config.yaml
dropout: 0.05
positions: "rope"
orthogonalizer: "newton_schulz_5"
batch_size: 64
weight_decay: 0.03
Rows from expert 4 of block 9, named by matrix and row number. Rows with one number belong to one neuron. Each number is 500 + 40 x the weight over the matrix's rms, rounded and kept within 0 to 999. All counts start at 0. Numbers have three digits each.
# gate: expert gate (model.blocks.9.mlp.gate, 8x32x128), inputs 0-127
# up: expert up (model.blocks.9.mlp.up, 8x32x128), inputs 0-127
# down: expert down (model.blocks.9.mlp.down, 8x128x32, transposed), outputs 0-127
gate.4:510516483542457569514502480497495479488497521497500558544485484506457625478476468471497449483476563498489534472473449483435456474496496480489614517451534503545513544474498467581508499463449489507479483549471461475467423527519541548494487427487548453467526469547531526515546517453543455467501563512473536453508417535485549442547483539494459488481517512564533512452563541469540562492439
gate.5:508489560467524519548452404456523531433466511405526459465481468483546438546548486561466494542526587510477488530482422545474555517486513542492479499517496413563476493557492515480497465504503498490525452480472395476499532495516522502481483493525473536480477463439499505583512554505489529530566493488510510477482461499602449516603492527482517515523566487555512472478490494503466513450425
gate.6:501530521566538538409457443534547520512570466544508477495502467499436467452602518538495543485481456562556552576458452479504427574464467563499506488502452539496493549435505569540555467460485495507529486427490496517458532509450435456493480441465458434532512529455553554532514437444420505487525521538588522450455502500415565518538503526484546541483478493523557542492501482455467499441458
gate.7:497529435434546518514499504550492490560562549476463458455454513530426525526438480480538501497469468506449594522475487448555488559554457542555451466599486530490561501559544469489523509507473509514538455449455469495474579510388540519492515554523414519531548516511432422524473500537524526599501488469493588431516502499478521474508526474482532519476522546453491505512510515493541578488498
gate.8:565549508466481474432467476488477520522421508491527456574530491471456510533522554488525533484493514515554467508528556528587522532544494530510543465518583512519561491454514454483486510512400506513481533459473486543457532495503523529570537492475427456519504569452488494498416527439556430517464430490424467479491517505523504530535508418508543500500448570546483529455473447483470548447445
gate.9:395548468411461559502508479467489561542453514522509516478527517417464464474521486487497603527539517530537534408448422486493440543426401535491516551465520540466490589524516546476446481556494522489500494508521504511513511511457554485502511498503485472523465452540446510544502452526513532523494506479470504464521490500554477461522508460514481479475511466532437497483487471461547529492464
gate.10:535479483495504548494457464541503487505514454508489546472593493570487581466480551487460447510512490517492528504484473431447398510523563467480494575507551520484500480469582514447483525554466488507551408516454497589514485497520451555438488544515482498488539520495483470536481481539500428454563511488421562493499545492512585494501433529454490457437507521487460512528489496479488489483467
gate.11:465419510481477522434466493530525541481526524492491471554487494532428531565536455454540497562503517498493499434559527567543482511517535474510521488495443445530465538531504499540542539554487525507481460469487462535542525503491500537502461510535454506479557554529510498532439508505493517486555428455574534495485528476521495572564548529526576548409487475455445511472446466577548534421583
gate.12:432586595513416466485482455478508490519459466448545485480529496499480483515539462527515578448485538512494448573521496371493491494498470467461514459519506516505532481508547510513422495458467520550581584393567463489475548461468522451529505573535547450568470500415496506456494506498529576502506451564553463510474509445510419499490484477541425546463463522580493508452507496539473470567439
gate.13:450509461457487549517507497475435543544525463455486421458447435521561521538534500526481498556519401539492561484543441483537474432540509458521552502501546499511511614522484514438539519424479520546460462563506460532498473496468468517459517577481512476518602548544474499448425456445489476493404522504557643485536496495479455551468559476522504496537441502530478506569475496526547464425513
gate.14:454508465487509500487511515483592482494462504522545465585460449500481570527494547549523505602511557466500552424550510475471465481479456516536511463418525469500509425490435511498534422501496424532537491504465506525587431445560440530536599515457479542465510507506578523442419458481495507493529527443545500500543519481493485498532484530445468523473509558445531483431477426458494463504563
gate.15:529559526563511454451459440527477573529486508499495545530542515515459519510521516560520516550514511485532500523473493440557534565490473462463570578553533404469438470520623456467490519447537447496552547483475460465501493471484527494486518575502540505549471443548456456483522509502560551551468520501568478554480523511529551514428461474489600434538510543494477568533469540459543476490476
gate.16:485521501521602505477475450493498488505537445476521535397547511437489501493452549449482499550505486482481519496525540516511518534515501501585502456540485469488516505455529487598507504494528461511491558510490502524573556588511528505523534432362455491460521477518509486437519537457500513413539558480523461509479460533452482437518551510529525451481433518477511513491481548433512468543559
gate.17:511529521503520392502523534435533444501574448499522497512502493472559544446429498516541529500517497475450436478488573510531482562531531422521529510569453550475516525482505582490500512381496466555500438502472479488485546494472513482495484625498535476488565461469462564450521530536464490484514499527519535455528488486518530507496532494419496525461502499509537481492600456436479519561455
gate.18:553526538567521557458477537528532534475518475486562487548512597546506480469457560473515550438498566503560545538538507559530452504540396481476577533511534531442509522458452484460501502486479523537466540442463481511472487478434483502534470448448500462505498484449537509529462536489556385529599524518557481470532481501453447498519531530548501408483455493458494516436451516474474536531559
gate.19:423477530432500448502541551525540460438463611526511496550512526531490423542508507544517490473516556465509453475543440453515518418537512438472465512536575555484427500563556510417520515481461499550588432476535484508543495492488502508484522475507494500453493470491448538569563437531429447493451552484496571431507550439483582522522431516521529545454492455470518506525539461464494450527578
gate.20:544465489449482475543471518519441406592457493528546525509503475517492461519515577487503479489429459488404543501519498538497472491506539504492416523482458513472473464495451465450520456558457513521522471509527504536462500481476482523476475418436525504505525466565447593555514523477531538497489439466504506547453524516443531511529448533525472542440492567509489435483547461464504521530494
gate.21:405513569541466566426486532514429446495470523545468508515452538536546551545512470502564566474484509501600515492458512550496464509567492484506414529488512530598454513441467449515520465496503534498478370472464518538513429493536492545489527507489480585499566439513498499480526532490479495551502439439506462548478520514492514578533537546547578539500476472471528502445591467493543467480575
gate.22:502526447522454549549495457459463552466458473534518457569520498500550504473610553580535537454548514530555458417509449529519557465548478460455518548493484487491486458513513478452549426402436538505469478520399559503553477495568514521535474477479524506522508521466523554537510462530532488522481509535547612562491546520553513541523511497449575512519509528479460536508520440521498592535491
gate.23:469455488382562489601564439449554538531491508455546474462476530543512571562568511549550433503438484442505530511504492498564468550458458523421482511495501431490538522557572435515391484472519496471518524513508477542425467484512592526495529523518504435497485541490464532504535493467508513474542469542481515449490530486518488492508487496479471525561550501525427507492454441450512490503529
gate.24:525441548590496455427458445535502602525430478516485529496461493465465489516565565483476414532495486491474459426514492452536493549493512583520461453467595540528481458441476460485505467494509556402551415538531522509447469463570572510557477433488477477509554524468526532520482407470528520512437505508570522513523498522522489428526498474446488526570441483420461507509587495464577456571446
gate.25:476494500496573500490460503549547486569470483508466570488505528459545473470484474546480547536478494479460522403533549508460529525453529440505506560527581443528518551488506496511501448572511523461420556512549453487513495514438488544479544426453517498410461475497496545496523543526603469450522537504458481485488479569478495533527539426510462524488511510517539467441463463544461473489487
gate.26:478425459524540487535463545499494497535469493526460570467474482524454527529528613493496516517496536554488546494551471437451515488452497439494526470490478497528495438438438555510477504445482557470545472408477491512432490525441521476447516510523504423544536462488589434541543514422577522531516434510495556475597631557533484550509508488455420459473551509520506493553541446471477539495464
gate.27:463488531466550435448518460532509518602408529504531569460536520484489472467455504517499486473528441472551509442445480441454612488509481505496497492543410510438470532515565550497469455534505474469507514513532500509518528506503524555519455481487484531486511487563523511515481464515523568536542466449523531482515463467572516517471468522460503532514543493480454519469420505455457580577521
gate.28:536513402480531523457447444517509578462529468487493423494535488525487476482503462442523532472473479521536512523545517560431570512527526458473524550443516490512454602542498494484486434531461465483494465547479492576544474587547521490554486583502473488515503464461533471543524533432500516510461448484509569502480503561446435483460489531520512532426517523493495520522550536490456569516526
gate.29:493504512457516481447577460574518481539524497552490542407461511532507437519411527436567522484535515491497494482475513497559502423473419508527531513485486488407551530527526492468462487492499466491499487558470563490565487456554514449467504513434467548509514436498510494525497522492518488488538473453519480510507512553445489551473499476460478526526510484529502484546452470381516478457533
gate.30:463424603457474578510509438537452502490492544505541504527506541498459550513480482451501442440512532499536503474543462556548461471436441599489498422521469523490503499515446405442467505468524536523501563477516470507470534478484431545545633502506579463467522501514532522469550465470494477516514443514602530507441567498459440535477442479508493592487480546518473465462509561503505457525546
gate.31:449504489532532514462508497522478495469498549488497485475462496437507509516493463482463579507499508448476495514417518461500468521543473494520551472508446447454483541559567495494598489559534478533466520503441527558565529504575548507515512444483462447460492528503431518551525486499495492516471446470516471518519464510463504460541533531527474537537517535463436522519406527519506479498512
up.4:414539511559534528543536439502456517493510488441477498537451484494495454502478508526469498469474434510526463520468540490561565429461464453467498494524496501502460526491495494485453472460503517567515504433507539466479438511534482467493522492471494462479545478528541483494449422564481498449505442533498456519573502489457523498533499409462477510524482537572496487431491517489456473445436
up.5:569464550562472434529536521515485496553540480582501475518539510576511532452396514513447534523514541549431466456567465496513480446452500461522535510516534530536523557452424510460457509541549508520444484540520496549476503465505402469462525520462488459515522521405508480557451431466563472463541518498529558450509503461529516461415474478552468563451459545438479545565491480482526466502561
up.6:459509589558453516472528476495449501437483519484506469496444518454559461549566530506524490545542451529525486503437557455530517424537519438539449512492476511488517453538541457496530475490435490563506512586451503468501523498464556522495448411518480493493453547450469537590490483517426527479530516564457494472540426511523532601492484495465457478512529526510519486502521520507566461458495
up.7:450586541548486489522456439440484515479485399459566551559441486556439481581475492495498486476489476492531451440532466501421455526492520489491461521490484526487465454487467568473548545530502524468574494445538531434450483538507547514504489456578492549528503534524494472545538497568540546499524574445500520459494563505440453480538485515510424393489505461557491502420425516452413455545508
up.8:584524482513471478533516494531529576467519423567536430482493480468500456469443512536518525488573442538512521486536468517610513502536501502476478497488474469409539502516517489513551466576505502454505527491459454462499446440480567412503617583565445504502458479486537407522487445457478534470495565507537508506465460469426445517480514523544483453521492542387509526472507431505456512557501
up.9:498496474469481540521477539403525440473496385522450427499508524543515468527481504530476522503479507486543500542456436564509501490524537534512467489501527451532557551404515518482433515437495519443538469528531520473526515503467493451490504565514550424517510497575442449540517506427546396472486496491465516425467494526479523540453503556532466578440510573487492530517515497504544449474505
up.10:481484500499416570457520475486479542506443498512490460483452534523517449535529458529495482481434573498502560506592541518488475486480564450451502470491536466491507544433461521493524523523527473473466528471492437516478492485492521479449516560516484510468549517476513500536443524530564496531520523486498537467444584636563529533532506517493542451521479516517472505468528466534540564521536
up.11:478552479441507463519452501527531513580520462515537484509557487448524442456474511468442521481495477410474518489512523564444564371558482567517517530453517504514453511492543496518523512452530415497453582507427479511580593515520527513585471479536569544477494537498486481542489458559526505528485529522494552499538518559469458508513493547521571473489534429477559506487510512501475521515457
up.12:512553513521478520520520507572473480452509435531480532465478505462581573457492542456509513510532507520525510436543433536489521551522483559512536540580528531458477504456503432537542546522498447515449514494556409426478495474506475511560395467524499547556464493426452486462482477517506582506467491522551485493461595606472520507497528446497535487530521549443489526509425494509445443501491
up.13:504466520471513520509503486495529516522489494458535521527507537550530535499430475522562465476550595530479424437470477525465433533490569551493439546457489510466472507469557498482433455515507599537469492483559476476501516542541534469455424467547453482507458544423533611435504478551585507488525476449489549522481462457527549541429495526558518532551477485501439567467465543543454499546468
up.14:503464392545545462523501510472494489536435541547508523537492473507389482464458497496511438491521526502472439557481539521469518443620494487501487589538519526495483444505543538466498507490507556455502473575493520487578472488522526398500473534458474512479466499462520543537470574496476496521526467436459429556443512452479477466439458460521451540482504468500540512500530483544489454466518
up.15:499477513505478490522437525494389463493489596524509526501501502493541499501502491550474484554487536529493510484496468461424507619513516454482511475534430496503511490476522406524494466548466436516553432505534496495537488505509560558514479475507452510571478549445540491530481487469560522452434494467450501462490525510477520518569481400438494428517515558570528448527498560479538579444427
up.16:553459494503520485537468551510474445506437507476418470465481565453475497490543574466449495486509527546508517471527468344514544504516467482545468545503504497450459490505445495462371473498529460514481503450516511510457494525505501487451442482509506552452560538509530540495597470501523590555568435504568427441514433506531493502458557521512515432539561511505521498514540487469420523515444
up.17:546476523542483513547548423470491507526491543522462522514582537548464510429526503487479468514532462480488610531458524456500508509454518521521527521514530531448474483469465531420531497494478504492514540536530500462508457583547452485535470488513455502507450470490486457478540436499587530512462487428530474548471496454507419471451482473550528458569520490490432525539609568533467506394442
up.18:569459560536538539570542530471522546481481461524570393497458523499577574541524420491444444464499530429472577544511572474517508471534531473505490531511466423531604497494456473473503485571463473464503576477487449491504488409534498452535534504474450503513515469505447533489506541473528541557493461544513525493520506521550489563451503555456527483478485524448471467549477482514543466504446
up.19:476452473509508592516500517502433472537481603441460468446483576505487500477505478484574412585460509473406488523526471544553463543479488572466533516455491533477464537541513492453521436521522504558470490457527446529511394465528551549571450507490592463518439452470531515407611455436547490437443565486540450452440508535473480535510479483489455548490457507520451505460580517517518500401495
up.20:487490478516549489476535544439540428501436549520491467492487472526509499438508493486487564569550495408474487552525504489558510526500534485490513429433531473516490496493493545474585541430417528570523541450505491529439527526507519485421610470525545528504486494543478492568453514479461481556481544556530466483517465488472516488495541476518516441468457499504500490548492411485445525426486
up.21:491575466578607581466561535518592541463496446487481485531485451510536460484538570462527490521519564518466507522495491494506515516490530568481432511537509393503466513507433508449461502475497460510481477506573446477510546489448486542499472442506503507504475575446549494497467485561502480555485478470494513541502541489471551465477537454474487569547452499519422495481548479522459435494456
up.22:448518539503533525478557368543534512480422442513543509477478477468420476449464533449534514498535519504442459484536464556483439456501563508489518490526511469494486460495490556577526580478492492478546502459504407541476454427495510503475490545439456436483433534547538529553481465535569519491481517474518517567463518511510503498543582513487478474478486495518454494515514432432430514555497
up.23:520475549534537497503540571432497553503531466514436503495532529482438423529441529455405495453496559496539509486439459569516527515495513545438540557540562538507487478419509468520472419479550519491414599505474474495495548527436530485535548505514520577533462466525504478523494537451509470517476448533504455558518510456489510464469541534636494519471475449539588526531600470497470499470490
up.24:493519461541497473527501540484418425485450513479519456522480474477441472427514519517466496459440432569537458617529543479527542511425481505539447445492501464445533502476494551485470496456439487475467488485545483485489457469430484530505569500488477582519506507472392535582519517487512417511491446539501508488540499472586475479530526553548505506512529519524546574493508493570420437462479
up.25:491435436495519479538548446598466402476478507519549518474437507550513460497483504473512500494498421553518485476519484508465572513391471527526446579507491440478466432496473522451493472455559508548419559515499467534497448537514545498449478445518437428497572532479515480500410528521538481475487520492603489504535501534526469470504519545464566467568497489524570492420568468515576528503497
up.26:537455499467500416464475538467476483553445547553544540461452545461437460534529547514563537553475466548461442528558458519464525542494506461467485495526503548501533454495488515534500538545521425476497488458503499490484565463420581492514422515477518450570580548457491503541520473482520503475531470518452467491461518509519504492512536552478537498525521558489572455532526502508542591567496
up.27:507489549522556532469375489509540472518494520535437553496492486441568486467506502506435481466513535394527470430475504503536495450484454532446585463484535543533449532483507559534472503510501542480495464532474528453475557493439415496524531516432438477419536507495479505546488557512574457459504491487527540466526521499488475512453492484454546516514539494511504491532524484500518551492475
up.28:535571550530532502444426495485424465470526485479417478490506535516418520531461441461484509453482509537573455548460491407527581502434548438513485517517455507479544518460491478478552500506519541527442463471474494517474466519468448516512502507461508556509576447470437524497454488493525467549585491546463475577479502466509530542465572566446442499512598534505456522561545534501548510535575
up.29:540399564496468610490449521475450526492456459573456537548447558525462475495462459501501444484496537476489555487485447490418542479501460418481499511467490499505449485560484500469435534500442495505480503438534411505477509495509444524556520498500501536528497505509576520440452455431504522485506500491562536488552486610447434491524449549493524496500506493504509480454574487443562490517489
up.30:534477524457470509426456520540598515525504498476498535507508510515576490500469497536503474510464464513513544536476477528455467536502471442531524566404543499574481447534443478516476501484589422544536529500489540501517498507441499457498471461500465468512469546548475445562484526498531429542539525481447535598487493484442495528577555468502540445481500564549473531511502499519550459476481
up.31:536470470502531472506447434559556512522490522523527496503431477561518570493547535537460542566479439547477488491510451517489563525478506471477578585486574515487479499510513488462539483472492505528490542466511491506547494543454571533486472544491512568480484431483532611507464474513479570497502474530422500514438435454468546567546485504508491516489498481586462463545608505442517528454491
down.4:512600507523454481517560482507505573554451526498479563468392469505515495533499442533499514470462445459524491464531492463506513510451476490510497528517496451477495502476524568528434461516552453496454504516583447519464519484518493420469478533509430550554479435447414496548515508537535489523500458460606502529526484540474509445465435464431517473491527497525520566446473535455503534420502
down.5:586429499475482532506526532579560428545505481469439523505546505441570465550492462492477496531485528577505416475543456487562563510477449442483491536478509446425565496480499506522462507475456521485525538499565559531491518544512534483514477573522500461502473578579553495463539417480555443509495454501579487448472492508444522479582511567436477457551513532512470433511468458478475489579523
down.6:544529442514447465484450516475506469474465498499485500415485491515552425545516445464512457505566461457516522553593466552511501529456483446491521426505500468546500529509490491444511533460544576490562535527492556531506479528545529503519517486518498515482448498497499476462500521463429427534506480498506569524516473541531482511506478445555499593489456539529566539459526535510492468546486
down.7:539468507506488424474573446449515477507589613459468544407500517480606512467470419535591495485511473492443484485491429585486548475446399597562516514550534494448509563447525456467524447498589477472551414515501506519424513522450447470525482505441452445533501557476527468514467562453549485501483526498536506443485459480541478495491442556530500437523477530525448508511546550578560470498518
down.8:452544539439472515477482512509531454539522487523510466497590498553506497497573482465547510462485429491445536494540547480454511433528554555547529473390499536457553551458520538490576519519504383485523497483556519408514550466559440491482497519508511483521467533458461500433498561498549525537503486516471510466517538471461519502506501404488468461474461526546488515465443516532427569500557
down.9:479477542526408525519477507496502507545503489534481470518509526441501451447542639509464459514561471513500538451531435500524479511459507528511552463540498509469483482457479490512513469461518554471569598486519580480498563495525419552486460457475509502521437495533554495477548497447520543454395533511397545410478480495554541517418491463556523443452501565431535465476450446462521523529529
down.10:524486574488479488497535508580497455534472502580523550495502535519412513505501528539400465523491599522515508469532446543446480507519501477486488504426510558549453441572524496528503561523549450494495560544435502501488505516500499477486501468569570466572577452476512490510454441557562444498535588476481467512566527515487457513452421523474525496521478485503474557478487462521428420534572
down.11:452487521543457485428441543475482450566546490503518449525487518434556468499458537480510422533463542413421516556510550497450420600500485418561446438599502532550537499494514455486480504540493473477476550503514528469505536485527526463535500489543441497492437503537478549563457462439489537513492523461499535511581485506527509514498430454559487502539487522510557495457482535493572537426556
down.12:375490435531489521439500479430501497508582514520578566532462503556582512508531532598464465500503505565477417452445491491508515488527579453511453452474437530539439548505568516588458552484477474554497546429473468540453523487484514518482482536527520525529500556469501453531549536489484495475497484483504436474568491460563545538490470585506521499528513520547502572440499437441477435447453
down.13:409471552536407455472419557493563534476507469518419528438483546480554525496537487528513450470473438520495536471459537468461414466478477493406469535492482661558453523470465517474521474498457502528446543581471409565477478501489440485496500473524457543558482503507459503508538470524623411531490523502509503480578510526452519492447513504537465464588549512485540529473559514444457480554441
down.14:466443533496576515578572537508492510435478440515556485540453463498484490556491473448503461488520585540534589460528443466464457445528480526525470500468494560539506492540498519525457445478548507451515479528525515467532501473490466533488546455451427460497423518549557481531472460537547450504483550461479494525548538517473453546455480534513397462534565547552489542441496546520451504454478
down.15:492486498558541488524480559444516581552498484472552541478514497551505488472521534557481505510448460511492490490507496520519451424554544491488542414549500496540456489547497469522435542564500491478467478475456569472518539496452505451476509501539450473530501528452517560484428473428509464486513452539488485492457545490446515551534613507477439537492567453455504450454482450536488463447507
down.16:525425473533456488481439514540501542459530587533475504456563554586544477543505489511563508443491511506481513560491516454506456436479485523538504454538518512439458518499438541481468420461468564522542496504557552590486522532523515517536490515547573501496506466430605494484463507433463556491447517482479560545497487500440529441538402482493494473496510499435432496510530490460449548465487
down.17:510495505480435450572429435485480475470483496521567458483448536497488384483501542567453534490460491438583530443503503463524502517497463548517476441504468524496507455516533475456467498538452406450520526481540535472567558556512521522539584506524439445487503521475511495503446456519518496528489507502528469478507481454511589473513530493488505498509563556508505416487510537528485477500583
down.18:578503485472498576457445506464579511494513513459508511484530538550513534509528458471476503541569476519495409407506522457546497537535519553506455508457522497541478463481463592507497526457529508523484444461553475581528572522572507506536502488549454501487431461505468477480471461519499484446519518524493525500452515453514498479442494549466542506483479500541526434516480476555442556550544
down.19:482548517467531444505485548525453529482565610556482473433542435470525438462481420431463498560510500507468508444456554458499469454498500542441508487489409517423479406474466602460518483477470546456530563547529433467498503514486560496474481467487482441510497479464443521529533558481533511496448445535457504402519515519502468565572466519520513437486491542517543433527537479475553524528503
down.20:514517512479492494539522480557420482522552524493406559462472560571478540451504587534506526480340441540573513507499584562483531532467500558493531494551472491508496520576457489458465544518490521465528488499511552492466487465499520506485496414470547475552546421529485506552475489541485485453468511505544499502515482520487439513507515494532441496487560487486511447432473488438510407515498
down.21:563476537512580487511522484475522511437543510454474500477522554539525479450436532480551482504549558495503532482467526501536505500398516465541436469481531457477448508525510458510559588488517491512552520494502505437429419499483551519467484503492483462504480413501474465424429532483443475476504530480441527512547486520507454493503509497492473450454492446504479562450504485536518543529556
down.22:460462496495573526505524539460473490485509479471441495546518521524445429546501490460513544556590477450558501529411462502568486409544447506462472492493520470609484500433538492522509517521463450453513495500520442492504487522480448588518467514524474524538527581458564478489470460508526494469421534495530509563501445457476543465639506446501471541415506531462473448476462482529479517504517
down.23:499438502543511545531566469488490559573592502517512513561519453549554466449435548498467421463493512530487480523533544443485476523511552539463445500474495538584527413521502540490413499449511553526531541519508478509499563532492430505502500514441491501480569494418534524508435483534511473511521572508573547518530527476603460467477466546488442477500484455559525495448510458504494528445566
down.24:473545534534545438562495496446500476475513532580473495507472463449439529508486560512489459470482483522521464422543495455508444490443429542537443452549532475462491487523476562531533488523490421467485565436513545453450512493451532459556482581487485548520496555481498538555459452441458508425493537571505475553518519477520533490483494533604434549508429485541429486587437458477565479475520
down.25:487539513540463509543538495520547538510481503578492492473524487523516496463505504489539554506452451508562439501501492507493547519496477492488504555441572521461550570545506515501546530532508566517509526472476482442537523446450514436514565517537471549489469520499497544486524547497475454527531476515527479482372549459489494578566531520464533519562530482491482505543492481473596513474504
down.26:479619439516473514460487489495473521495492492504471525517519584523504429488437496463427517412506538489557503459449474496546452576523512501552469585480515515515540490481471481536480556506541483504517522583567445492500518438480426482519521441483572491544565510523470567485522537514524431532517515533494515436519467536574492488517493468455484539499421480485560505483472484499497511539506
down.27:479490517491465496509501489538484541523524452459485472486527537542501452513496516540469524445531433573485488440469465484442573560572444567487449541479520544528442520431577574474437479540513506500461513494496489466444489540530445510549423425431515518493496593460534554497476552510491454474452461506529555503468528520498518493515526497545511538502510581602511602497521514521502470493534
down.28:527495483451566494478495490527523569503483501479524471566495542516438533482562617485442511470435493509459514487487436535485550448485488454496484482477569503530480505479503523550545467482519469532491556423472531503461473441544586515494472515524499491462464431527554506499529435490475456499535530514523525454546455502556486447467455482537461457508489482540516473481525498519516491556512
down.29:531493508556523550495505511534467468489471576506458475402621518478534492539454468535529572465547501555549512543557438597440486506558528563484437462525502537532441504449549545638487483472500433462495478428532437539505464475524588497551546536438520523482523491522593591566473530461538487460545511448395459621521492538499440514425446485523562522481490469426446528491506541533494477482479
down.30:539477552548498525477431515438500553521450488510562581515455493507542433463527491537497539505521540504521526485552422503556521431451515481596514511483480506515509583467439486461541521505546481572409519496537474410537519516423509477531516537549503460507490504470536548537510519483495469459532483522468419379575526528479482535508572502532479454459422468542508519523460520537532390487477
down.31:493462495476500557524491521510561428560392567486537583459531501497547572559478571463545494474531461514469412471531474448465509496477521496486502528482462538469505631499559539503494537502474485575589536484454503569561490528502592528474466548472499459483534438503445463520443510565498460463509492497535451470502538466546470495560514505552472483457430546484487475457525540424497574459539